{
  "dataset": "synthetic speech, music and everyday sounds put through simulated rooms and audio effects",
  "n_mels": 64,
  "hop_length": 160,
  "spec_augment": true,
  "layer_scale_init": 0.1,
  "eps": 1e-08,
  "epochs": 51.1
}
Rows from block 6 of a small sound classifier, named by matrix and row number. Rows with one number belong to one neuron. Each number is 500 + 40 x the weight over its row's rms, rounded and kept within 0 to 999. All counts start at 0. Numbers have three digits each. After the name is the row's rms in percent of the matrix's.
After each neuron's rows are labels from the 100 clips, of 14976, where the neuron reaches its highest value: "strongest on" is what is common among them. Only what is clearly more common there than usual is listed. The data: synthetic speech, music and everyday sounds put through simulated rooms and audio effects. In brackets: how many of the 100.
# fc1: first MLP up (model.blocks.6.ff1.fc1.weight, 576x192), inputs 96-191
# fc2: first MLP down (model.blocks.6.ff1.fc2.weight, 192x576, transposed), outputs 96-191

fc1.358 100:503462488576471541447490553526493446474487544526429467527505567531476511468490380507462484577482543482490529475542442527431511592489539517507493450525580545547438532460495504495459434539551557491459544565572522485440495495526519475433480416516574536492437549516516506537530463511506542522
fc2.358 076:508447482460516534493505488492364491571523466527453542518508489581514517519529508432525513449540465537543507506487537508515560511485465481518537450528459509494470472504480461489527453530446524476510540484471549471429489497522495471493500437451497518495463520514447485469542525443520506457
strongest on: band (70)

fc1.18 099:498486532508464489530452452537504475483449482463486496486512492499460483428538537508457468562487479564585423471505537515479568553515462508529507527506534527506532512489518505455462477433445491449417442475452551500450481506553443496478508456485580544532563546498432500572584561470522513498
fc2.18 144:594522481522380552530504514536473456478459484457529525578505505464498485521507480464469519518501438462482502430490487508479455518433482524550508510504486494470553494525521469488471534446597564575477575518515519425447520540498502460471552513450517516439612510467474580559450497508472530474
strongest on: telephone band (41)

fc1.146 100:479436506458478481440538524537439547520490468485517518476487513471503513472491446511458489483481555515547475471546500442519560569553459487534477557552523524621518487455561565516467485401518530467417561534496481497463544440536486508506558511459572460471501567520460467447555484565439484469
fc2.146 123:516456541502466534449523538490514463556500483485464523517517493505466547502522500481452461495470496516489563510507525515517457562466523484521491537476572499505465466514595329498499497454457511509496484502523466474444520429534544445467480484543524435527489475490479530561511466482526445502
strongest on: band (64)

fc1.560 088:510500543499482543479437561531447440484477522446503533461533492480514549469509455530458522557448499489486557518526516445479494514445505533452472523521506488585486549505519485480487508532495508515445501523500495461482558444516460527456533409448458505577546496472436476432505490446477524553
fc2.560 080:466509476509424531504506478498565474488528496543463505631486483361493481545567503505500472462480501541507474529504492567491509512476496469541489513504475506537475529580476529483460480468476568486520525461454476521483477453513503559485457520524489460540495473493606561486423482522556512472
strongest on: dropouts (30)

fc1.344 097:532469473500463542451468476537508523488552459488564501587523541532472444502470470513499527481508468522517512508525550479465490494553580584421456492497493525547529509489571483409495512501521521576546500500477469514404499496530512495408536460461572467550487657453510487428508537533487495523
fc2.344 099:578488435489537468511504534507495560447497486525543472323560504516506497493475555464562510498450487482533515523492478480475495482536495489490505544473557532451574460488469516483498546544519618480512480506519534492515523538451480498481498600506530537431512516504601443530497471522448565546
strongest on: ring modulation (58); drums (56)

fc1.95 094:507538499510444539509463439490520546548483493463503506465532505428508505524490511486482481553512489475427462503513485477510433496457517551397488472585527436496476503449567501502529525471513448424519499464564596436522569509520568417459542444468530546570451491491476529511516466505511495510
fc2.95 093:558459442495557530461494468520369482483530467564504495488435469524505492506459494485516502516485474559534596473493501485541539533574495503562481486550484484508601407515467465491505555592518426499429495508530474514409491471496476471498477478438525516523538537511511471450439484492528582443
strongest on: everyday sound (84)

fc1.47 097:505463590481466427538507476530533476498535531493454487524468504459523518526473467484543556510504520483426415493572489448442468462490483542475505468495583471589484562507453435507465504491512548438416520562518437484490522469518493456412502393512553430484472551542524499482529521540524464466
fc2.47 071:525511535509533515533491515501445479460479514551560516527518497497494507474549503495491510485362530473514514441474493527490463488486540485520505470451458432468530521498483446498525429510587525543517495514461455522469560548473524544492508540472562493495527415511532495422547507498462449480
strongest on: drums (73)

fc1.24 078:570533524491472471527472446456446431507569481475518532445576581469486536493536465444455544540498409428452403467520490443451481538540441546468510541478489471492511514489488507520524446476463513450493537535517453460437515443480489483549523435481486551550436559481455540503529418487546550526
fc2.24 045:366477470475513489529505501488402537493521488545454522416498488469495501522580608479499499510597499474497493548483513512514464468527513482486516485565477508483548523486466552515508508429493419494460509509523538555477460540511456513471467488475499445482546528479501522426401487503504452448
strongest on: band (69)

fc1.436 097:513520542475506442529410501499490443441530529503523502525509483429490523516422492526556507559538416468455484481469405527508410566543456534511582552507531553530525524500453549437547545485455531507421584435511461546516484509537475468523492507561540534500525473531481433495508477438460440463
fc2.436 092:490488572450459493481445539496504499497485535465502534431372462484570501481525459489500510458628512490493571534506504513516501448479482493503490473482521492463619489547410511487509509466511516424518481523503474515472488505496536459507504384483561466492452475514444546483537472482527537512
strongest on: speech (90)

fc1.356 093:434551497466524527459549502536535525489519431494512565536461479500554510480490521470530547549504505431454440497465449418504448479527557624437578484590542460591524531529580469497449522539528460425472531500521501523487493493522457464463489505541531448529450467548443495461444485486565496541
fc2.356 078:461456531522524533421494489514527507501476539469515519591444529485502535483567491529509507465432582498499487496518512536528525455472503473506455482481556513493512499505501499512540557503461565569543474477489524495548542423537493549499503511497474572501468503507518579392469491478485482508
strongest on: everyday sound (67); dry (41)

fc1.375 105:442481545521583461485503502514470463527493510448492407440583511587378474421451483480492510497462535513516442495470486505505498453469492549538507472596519495449468471465520478432479500484461554500607501552564537526471580466479428536478501477523483442533555508532461521459500483548533504500
fc2.375 123:504472490526511492539501455489470555500506467512484522541468546565469404469503475462467516480500517475506507553448514498473480529469520504440510476525545460477515477533602476521531489457510460476498580507514491491511461493528523488483512474399504483494494467506478571511306456492529525500
strongest on: dropouts (46)

fc1.260 107:543490518530613529553465464534535504458510459550535530503475463472408490525451359469552555530522442477423463480508487547516531439501558523466435517493485550507493508480452556528528465471459548486556522508458488498479523460488561577515492487533561528525492534465525535402461487475508487460
fc2.260 084:495462518480488384502518542493505493550498490466507486458563526606559489497535580507455486490401496526471519549502494482487486557431527477563485492524463509525486485539482471487499584416505532347567529536505467515523449496496439539519497567513520423501468498496534361538539543496493528490
strongest on: speech (91)

fc1.105 069:554577473477546501530517507565480457532530572441507494459489528469506533533475458562462483500477486410518432418513462498524506494531451475455529478561534513507473494464476484534508528555541506482441501517504506499468536450507540486461531428550536429586508505526469483555501492546450471571
fc2.105 026:522496575569469470549543523540508518509511468585493499477504504494507497469508465492476494513515452571522526531456542510532486505562442483551507544514546514466479531549580443498503447520460555577529465481449532458437500507466486403500448474526511510504497440498510535488501475496583546538
strongest on: drums (82); distortion (41)

fc1.532 085:512540460411478507499587479489462543459583473493464462468492499425478558570474446524490489568523518419478524550572468454463504542518469578443496465488540438533525543490511496508424512528497533497430512535520515517484505473499449524425539452453560491506458473474468539470471424506563493481
fc2.532 068:576520530472487495503537548483550467430492503529520476426469522476467530536513504517524479461392486483526487465502537498491500506509514474588492525504492520527459569523622443529516519495508469536553453475376449477470531499496506454531491465520493547503498454496560554486507468510538555473
strongest on: everyday sound (51)

fc1.549 103:509540584464496467474528517495552491521430571518495531543452519537554510554512425510484486501482448497491400438494430491488409528422566535490523459494488505484510560500516529509450487533440519590466483538478525489473472515540504428410471446469497556443476580459494478497448539480513477477
fc2.549 101:543444503502486458491467440489572484455505504481469508459479551527513510497498506460471476473541526553493566518498451437508548507507492487509524482468533514510530533547429489529488576495480401519503463518683511515446490500521564473529514410490519350448536550514503629522583501523488477498
strongest on: drums (87)

fc1.14 101:565518488574470552546407556506527513532538494510474546528524528475539558519499508465522456488514467496509462526502516424467507417504499618470462470538517532483547553461568436489448490492514583447481496505546453477541497440437559552487469445431489502531526519467446527420536519534492504464
fc2.14 081:503493555509516523465498516482390473482470519541497526391461505441474490500550522521474490493527413487467494512499493509479475487552515488481516518543465527503533512496492526536499473501497481528485497505434530503453423535496517516524469428480547516533505458478498469523420540459498519454
strongest on: everyday sound (60)

fc1.333 113:438463517531535542517510465470479493534522476437474580492552483398480590467515429492421497581475492512540543562486544439517407564525502504570517510474502502479522565516526484452536494444532489549462550476566467479517480437468526497520494463523515502533529442547431526504552499540516524468
fc2.333 132:531429398459508587510518473483502475555542562450494587458502539469493564540432502487500478510510509371501514438537560547531487544484524525466511492561542511483489459511557440547561507504529535437543523520586490490415463536499488490492497456494493461509498517497572438511457456461500504499
strongest on: bit reduction (33)

fc1.78 098:520512479508438500560500530489505524455540486521450544547445505466495528562543454481501488533466485445433428467541490453490544450470518535472463544546552456541553545480500390445482447494507628503478476547488450469483513536564437423452474451525543511503492574558487495504476442500539561515
fc2.78 092:476515532514550574466481520505388494500485466428513550563466511509517534516514510519560515438594548471496507407488543489522456431433502491508510465473452513512483560509518552532528548489538505475551513518446513465485538517489540524487509502581498417467486478492447475363539519518502482455
strongest on: everyday sound (55)

fc1.135 081:586554523484578473445506496535540518490538449506491523495493514486510547466484422482478544559471481454505508513588470468489452475520462530470510487524488528493485546474524501513465519528447498460497505480500425480448547394519486525417552356529507432527539573551535492491529505498479449533
fc2.135 042:468450464544492502492504495499510470548476489505506570407499509474511536493412490443516509505501439525517431536545471432487495491536439516508463503490439500436525429509565467520480450543482528560497506476532519533496534513481428432527536515566523537495494499505522534474510483509545465553
strongest on: dry (59); dropouts (37); reversed (32)

fc1.572 101:461478513498488525517529496473542479552464522441508514518482546541476472571492485526499464526478576509580423479476497451523468515539478486544502419500511432469503558453490564478492545477481466526401474499487469537494453515424435546518461424555552499551518480525449513542562514535460492497
fc2.572 110:464501478537486612443525429527424436497521496467504495555463528446482554529557500473446483466592496452501470459521486442501526494476500512500489531524479470533490499456530445508526501511561546566508482519563494489452544511496495483459531393349516529457478559459477541565434486474487566467
strongest on: drums (71); wah (44)

fc1.508 102:485433473524528521487407469512437531513472514499545522557501558488542506458420522553507495484526543534469515463432473480454426531573446569502561435518496499438547547477602488524459521471445561514486559491526542451460545449546509552430543477547595520550495462521457499541451513514460522473
fc2.508 097:528478491469484588484515533502383471419481528487535481515424488447511502496493476497551483494497513471529547435544487529495468439495506500483481438440511386501502471497431528509518512535567531511501465503555496486510491484467511493475498408521530529517583495510449469523559529514460459488
strongest on: speech (91)

fc1.290 079:526483472535500448513455535490553544535525512517526479531538595501526506458483499569472509545491531485547433507565466437453527510476496550482468444498486514540539563451501523512450507438530427565403549533514435457506480465556442454500504450506554489583526490569458471535462427461568547492
fc2.290 068:541526518476478523513432469527466507490496487410458442462480533496533544488564467524493502470481498472460526507466567468482469433368486484448494512489474465559467525498472516449465466493578480339505498498501450533476466439476494477455484395530557548515440505461509489522439513575506450472
strongest on: distortion (66); drums (56); dry (43)

fc1.69 082:427499571498503546545558547590474456471555494479580504506565544428524454501510489456519475562457455480473409478475506484518498505458543540488535530527521518534469505521563508519538473476544445530517449545545515469518464435456517457520506361521460528455456520496432485505533486537495537530
fc2.69 051:503503483478560516485544429522547487542493532433491546499458507444502532490525474500507488472576472524507476480519458566457514416449502554468493514474494481502423498520514515510525503489473444507476477517582498507478471532531568502479479528538538517537546480495522399462503495483467412497
strongest on: wah (38)

fc1.201 110:533486522511476535458462440570493541472479503496558462538621529504541477464492482507490483555511465538593467513477469509450485499556507501511482463525520566505474487524537538483521576516500492551516462556526561487454490458520524538484480468489529523559506614491500419511435486501504529451
fc2.201 142:514518491447524526522506501494501599392516538524518463592507525447493516529485551519537485522432431542542445519513524503546556440484501471505494536467478501529602508531440545487442505489576535552539536510478489514534459437481481480431465496493514595474568561485543521514480513565477505491
strongest on: ring modulation (45)

fc1.479 081:492474484540475499510518524499458496503528510504530471472531506538479488498536480491572516478553492428529522457547493435443582498482492511440463469560552466540466515481528469505500545508540475503413536541617486552502568453527488450432510381477531444478505516460507516500522533504507415515
fc2.479 055:523513470495532535497528487503539484492478506516481537566537510432511468515543557461465485498516507495517524493452509532581408473538535473489500482528549459500579546499510498520508511462508520538490506495465514512498486478515501525511515454513520491500558560527390494567484497438455604489
strongest on: band (55)

fc1.144 100:493519502496514519470481548487527553483547525513506545433490499468495516538495447532523473478584512506497453444527494517437493510464471515463523542535583502495509475497559530488486460452485553501472479454538463538509435475476442467462508481533408454597523532553409496545458485393542471481
fc2.144 097:528499448560479529499476461523467469477510473507521504483498528553477510490466509520502516521499522483521539509548509490498539440481500471556477505490511510497494541514486495534541530534628527444466446522535505497526547386477496519491484548507453506435501523537551500463414456538440502514
strongest on: dropouts (56); number of effects: 3 or more (39); bit reduction (38)

fc1.227 087:506530535462462475417475511499492536545464427404466519536559510481511492441476468534549529553535503552519459522510527444518466483527507530492431500451494537478507563467508484440491496495589446556506497534495549461467527529566555526352532402514509455481532504560524426467466507472491495526
fc2.227 076:432465484464464478491499526535441506491510472518509452431494477632488488511438488465492477484501463537480618527547512502498587512405513544492483531499482499532537497487494479501483549560529456405490468497400495485493487494489514476486471472509500548474412563460453558424604513521523530515
strongest on: band (69); dry (42)

fc1.273 092:534571542490503462486473520503470455473538433525534575458542532490517507506528470508495458514494565499510462497548444498498473540441471518566478467549479552481564535419573505544476523473556538478483500516484473556452462456483444588469535470499509490499568534536435498509521517533570467504
fc2.273 085:502492480567497487481490533506429458472529475578490513547498504584481472455533500482489501457464454516513457507525509468512542456497468520482484465483500468447481563480512477526515539596532541492486497554527512452540505452492505520480493501499476480469542477456536463528394498468487467520
strongest on: dry (47); dropouts (41); reversed (36)

fc1.157 116:488534464525479525493507438472465516545487429476525510460465554434488568530536482526507558530476569414434412457515530519454490468494520568491447513478520470525502483453607564415463533423566464494467522481583464602445512443461567489465509495507446448563466490511494400470470477562507472490
fc2.157 121:611512481472503576495525471495465533476545573468549502570536490440470481516454533519492466503430417507511518570473486476487485436600475501462513500511477501529534479484612418527491472478586449607472557506540502489412416485527463480533475497501509543511483528489518583490498472514500491508
strongest on: drums (66); distortion (48)

fc1.477 084:507489564467457531526476526495569490530573430497578510448590501543440549477549498445430511577489485457488502505521520505450461444521551603529486543519579550496513535453560509524468491433538500415480507492543492553497471460434501559554465410436542476501504539476517448445448545452588482531
fc2.477 072:451516580494549488508502496517423518495460531538481511434464551483504445535561543529454474493524436508478448556527548449474506475466489533502531547504445527474501559536501447510462430452489512473464548463396514503499535530481499539500491484492557495530543414486474537466422502508512527453
strongest on: drums (57); wah (50)

fc1.506 114:517499519513565537471416501527499486482492503428460513536487460499534508498439445469519509589527472522534537504509446522442459484566511540437541513524516570477520516513515508491470494481484394529498557580511509564488478404490535560475438478510536444481490514570550499482469454523487570547
fc2.506 108:530479482529493499500486485544529555498510471475518475632493505439469486449454565499562502501522506562539527498501474473449494499550481479478486506525504531504586431490553537490484523536487532516469489473532461481450447544496425499494491405497502563509448527518505527513410502525511408513
strongest on: speech (73); distortion (30)

fc1.524 120:546487480457496531504536468523467452494543453474499457453505594429508513539477502526509492525506463404469418427498491432481488479479535670497552462568533467566522533482573510478466554478528537462436465513584471547474476492484475483483525459571522544543469501557469444521449455495564485469
fc2.524 129:564524494487516521487499483501344523480504494534526481523495477519494539539474449507547503520442477498508568524510541475495474464543463540477501511513461515500530469465505456518532493472494463531523525517470510512386532525504489461523451416473513583506488494482497661401492497489493473478
strongest on: everyday sound (62)

fc1.119 104:523517505554492441510445470575550457460522540499484484469561538467511463483511412501565485549504485474498475506482481423410496438491545536480453491584506547530422533456523452554416464506505492423464518575520514504506491493466563505499531399516506566549511521533449480447474486513586532548
fc2.119 072:423443531479530561517520484480430522448498480485441504521452463382490507510576573493470490500615492511504545510491532520485449482544536520508511530506518475512527532490467524501483508512463495524465484493507486513444419478472493473522473519504511589515508416508537637509395471471536473499
strongest on: wah (33)

fc1.269 112:501476481498458463446516511527549542556463429486492472479465456423477496462469474511475497576540451524533496419457443510430519472601509506459558500546519486529533509499536522466553504548474504497429534575524498536450497543504518539556458455490556520511511492502556522439484518422523482530
fc2.269 130:489478471471446594492499512508437541471515574452516410636512511384501457523519415526510473494490500505453438476480493515530460516461534545518484512461484518493486495506430580520428505507476508555532546495489467524537423442518533524438466525541504538547460479469431518498529525517497520484
strongest on: speech (96)

fc1.544 122:475457556492546503489464446542478569528444491422534443541479497508521513478496535524467537543543461505509418512513521524504498536541483529495562440527467542498465481514517510537491516426459479526501441529469523509459487471527458489464502434412519515488509556522543375516480456490517495495
fc2.544 124:487548473483508522536485485520368500448521523470516484674560557449513557482508521495551521521410485550517483481511506501476516462476495510470494571482483487521565533468497543500499513454563563593548533484456523475463496459496454517507530442524497578487551495520469624509485527493504487517
strongest on: distortion (38); ring modulation (34)

fc1.36 100:580529457554523524545467555504483438517485511571561577505541518561547529521469463536512559552478463465463486467546467418524468461465472556450492478535497455530556454420458514483563545536451542508473551545521479454469553476472506468464577527469512518507541532526427511442507545485593485555
fc2.36 098:548418459505475430493453495505596487461535452576508528481480472416503487469532547477511505550511465496508573493463483527488537528502568519459495491507470486500490440529497467527490455530546470467480498498620549469524513424489505486507512611473479474513496463480678378531516486527436453532
strongest on: long reverberation (76); everyday sound (53)

fc1.217 096:505579531481526541526509551494504457544492501536589522451566545498497517557484436532455541537455521476480475488468479517472443524503546580440490496531528490525554504412600523551513516478532480437396534502538515489422539483465529517452506434497466536549497455456482497504479474494501472531
fc2.217 086:553460472463471556454514516512543459474507544512493504544490466564492493507466555515474474512523511508500623507491485483523552564546486523521522422546529451507501457497561440473507527590465478532527515519579545509471481473518516482507478441523497480489480528493537442468484468500500570508
strongest on: dry (60); speech (55)

fc1.391 089:471499549564507522488542513567529514505452477522560526509485548456460515534531427534510560583572486515514455530527466485420490483538527505510506470519565468517464532421486532497490533468441470530437466479512469450455498463535516449496528348492561548505532530502491464489527522418496462510
fc2.391 059:591508484463474488501524480511631509453525471549466493514463509444501541523479536490480477500522483450491512451528482482489467455479515494496531526464451507479502529533386396504516529523569510507499493547548514492484468482507501454475508586518485553467469473497583423437547503509487503482
strongest on: band (88)

fc1.481 112:475547466448527568454504506528530522474522525474473455493481538558568518485446544531554502485486507500596517529475499471459459532565555474495495438497554450523541507458453511520521547451461477530489511497539497555511446485514477491528473489516533513544540529489409408526556516500528608483
fc2.481 113:555491508477471458519543495508437496447495489598480505575491508490502549530560389503508489479481460449511464476507506505492539491474492519493489446478489498523462508495546479514497525592457565489496474501484528513478485468509476436464490465468518496509475532530428555499472489503535511486
strongest on: bit reduction (38)

fc1.451 091:477556536524505473497522530533443505485533465482462449546486547465546511472500475507455490472584584486547496500518434474468447420518469531459533487586571489550600459470522499498408474519512482546516487496542443553498463501511500526510489483464485451497436453520425454533406498490529473525
fc2.451 077:544510483497493466504502548526556513500504528610531501562502468597472508506569513500518575494563539496468555543493485477523572447565496498510516454469433512444419452493460537519532478541487645519536478523509504485505555483500458565474501534531501527447466498519551615541543516475461543512
strongest on: drums (67); telephone band (35); wah (33)

fc1.399 090:471531508485499493496493442539452559537497476460514525471503530497554502500492456497533531435441477518473471516507497475446438555492464538405468502458567437542517505466558547462458512447535453485538544495475547516436509377461447481506500381467581489485516509561461551487503531485532421508
fc2.399 079:613442457496514505491467452472397522520521478549515487469485497468484437490456570540569499477551494527499510476470467457540501441533487500478475515532520457466613493489492547494494523446473390445510474508419504487446504420510479577515506469518512593513539550507479472443528481487503482476
strongest on: dry (44)

fc1.478 093:506446588521518556490499478489460413524528546472555470428556569570498537455456429522516524549590473560482516505565523489491473522534505572525443526503506556573554547418480498467474463489474486503498526544529468497438463420514469504477452483443555536559570511548474518456452500429544512469
fc2.478 078:488497475477505461501493467494449476444509498590498474590479530470477457481477475494484498530421461479520451482501516490467511509502474503594498494476456543478460496480491528507488540544531548478481544489487452529488507479468508553490507531471523562486461581518560611543383535506453536477
strongest on: dropouts (53); dry (46)

fc1.46 097:538460532447497597503432520535474502487493480447505506481493537411522520468469492468555473442538465502559509448543552481530509481490490543519488425501558552518451520493509513484498488440499461552493449533547524553481477440507494545454505470463532567503445545507468404444459467501493420567
fc2.46 094:535452578494490458548520561491542464503504526552521533511496486496487533495586487430460515464486499487526534484496470528503560511548521494598481493515493459484449460430525414505502498511465629551495505490453534481483489489507519465491509466482512486496603528529461625492552496472493567533
strongest on: ring modulation (35)

fc1.29 120:507501482506499554481532520521459544524557509476450487493527476424553498498410440494495478526534471465430449458504464528491393522537513505462474471545502538497578544509518505518466500534493507551553493526562398520508511456453470510451497481525559536513448458505500482476466483428497577547
fc2.29 143:548457465514481577448507517493496512496470511438498524590492510447498497492522478480469492499521478510524608503501540458487508493529483523484483503472510472501553458490501464542472541569495494528544442490498530498529437492497543467513487496462459523500462463523416654512516476442501427500
strongest on: speech (53); distortion (40)

fc1.77 107:483540527499491533487505467465492458507507501429492570477567478518453563513466467458502455507511530472500510521546484423566528523430541528561471457549545450559484498468497484430519474441510574475434563482525473468446486473524485472521470493450454466546457544510413402518542497509541533545
fc2.77 110:553471472510529552441497486496523497527528540574519575547470516367515540492492483474536520467537496492530569432519457489480486431559517484502524504508510494508558478493562453505513458520496532510493527521509497467485479542514508459492482389475481540509401537473516514527508441461497465512
strongest on: bit reduction (32)

fc1.174 096:492526493517518528476443492499499422461587424504582501535504484551524470482528397528513460567461520469440453479517528410471523496493489532465471476543447527524498455398549454403471532519549508508458620560552456462452494526464568473408477466524487502513443581475427479451477496501487521489
fc2.174 108:542497484493506463500478500492505497493587506590462523417477495506508487503548495479537510487577484497516480507506486521522558404469509519468482465472516481457562426516502494509517515556553463515481491478511515448501562576500526511534539681525510545499564470492633445577513493542456452533
strongest on: ring modulation (40)

fc1.44 079:439461583537462545441472506468555484474493512525560523453579545482435491451543372486519476506508475511476456534490562401471508483524519522473489452486558549510509528491483485501462527543547471524512510567580440488440469459475571539493496406519580461486473462518471482478450561496508490525
fc2.44 059:654543483522548561548505447506539481474497508465539440492514505571499517525499448504504476489455460464536540474531482500479478437438464502517481466460522472525492443504521459477547535474619492538513483480508493477547494468478519539478547616547494426503555501511465529524444512539489443496
strongest on: drums (87)

fc1.306 094:501522506517511532520501427532484450516453427430510534373522515507478470507483468480532506551540509516475499538462524516426476412462501570452450541494448511609476453485571553496542492502480463449412534522508488525501547470493551564457525433516458551626521528502465425515437441531484510541
fc2.306 099:516581503478483441407488491517565502464532544475509502560531486377502516453503524569496493523464489487477405484512488485485490456514450499482509520458494504516520506520519567497474475384533549573508578517631471488457513500528539509517483486511519514460461523539558484510541456594502415441
strongest on: distortion (60); speech (55); bit reduction (32)

fc1.316 091:580480530565424468514508442502496512507510447462493474466560539444458532488462527465508543598494452403551522520548537496540497458457501539526477468554499504535464462549520465450479487510475548504491488515536504510469566500500464553471521372452535527588487541507450521499449476462554474517
fc2.316 056:520487543473490525506488467533379500417538538517486540451493497384497566477502491532470496524632457512503451537520499471471463404463479521409546542507531508488466546463462515480492509497480387490492501522419481528438507424484510507480472466471521665528468514508577545518431470527519485483
strongest on: distortion (47); dropouts (33)

fc1.0 095:468519506441488501496420501529447554540502452408525554454461473486525536436510546484464549560487506515502553573511470465504523531539469513509580454507505476568558510464518506471470572541505466491510511456580433535404558487471505478496474494462563548494504473546504416492538508418473415529
fc2.0 098:544419527487494501489492547470556484494490488550498493403412505567557506494535495473513505499643499504500450511475483462478515526538490494490518515524554511540424520510473460476507546580510549378518513494445530552458484468551502509516504410550494442516402520519474500455573492511491518514
strongest on: bit reduction (38)

fc1.130 104:524569502451445539521457434535468392499536413471477504475496493516481490505516479526518465563560480474486472408520523537529494466438511548544557467566509506486562516489541442506542519440469483484573513536534395472483551454511537548491539492501520568439421469526533530558505551524556536467
fc2.130 115:525455478550503513500514469518527499514521504571429572543479501530510511506530561496428479505574471576537545499487520450556588562560456470534515489535466515509527474525511468506472444535459475493491483563555558524478509445483495489482501501477489504511539483458543497513443495494541544488
strongest on: wah (55)

fc1.218 112:505477503506526483522511536569544503445478497459527467563492470508509539416494453466499524570541417519504489527490443456492403470557461538484504499519458530463536441431510571534504540511438445495490531502570476531446507464541508510464521498503578559572447524482523485490490485491490475569
fc2.218 102:446462503480517516505474462507493505469533472553479452428507489418503499469581564519435475501502477479471579502508516476550484480494483527564506562527601480476570550517482489503450495522512419435538511473455472497573426507499460441498500425478519517519561509529462599519477478463561533513
strongest on: distortion (44)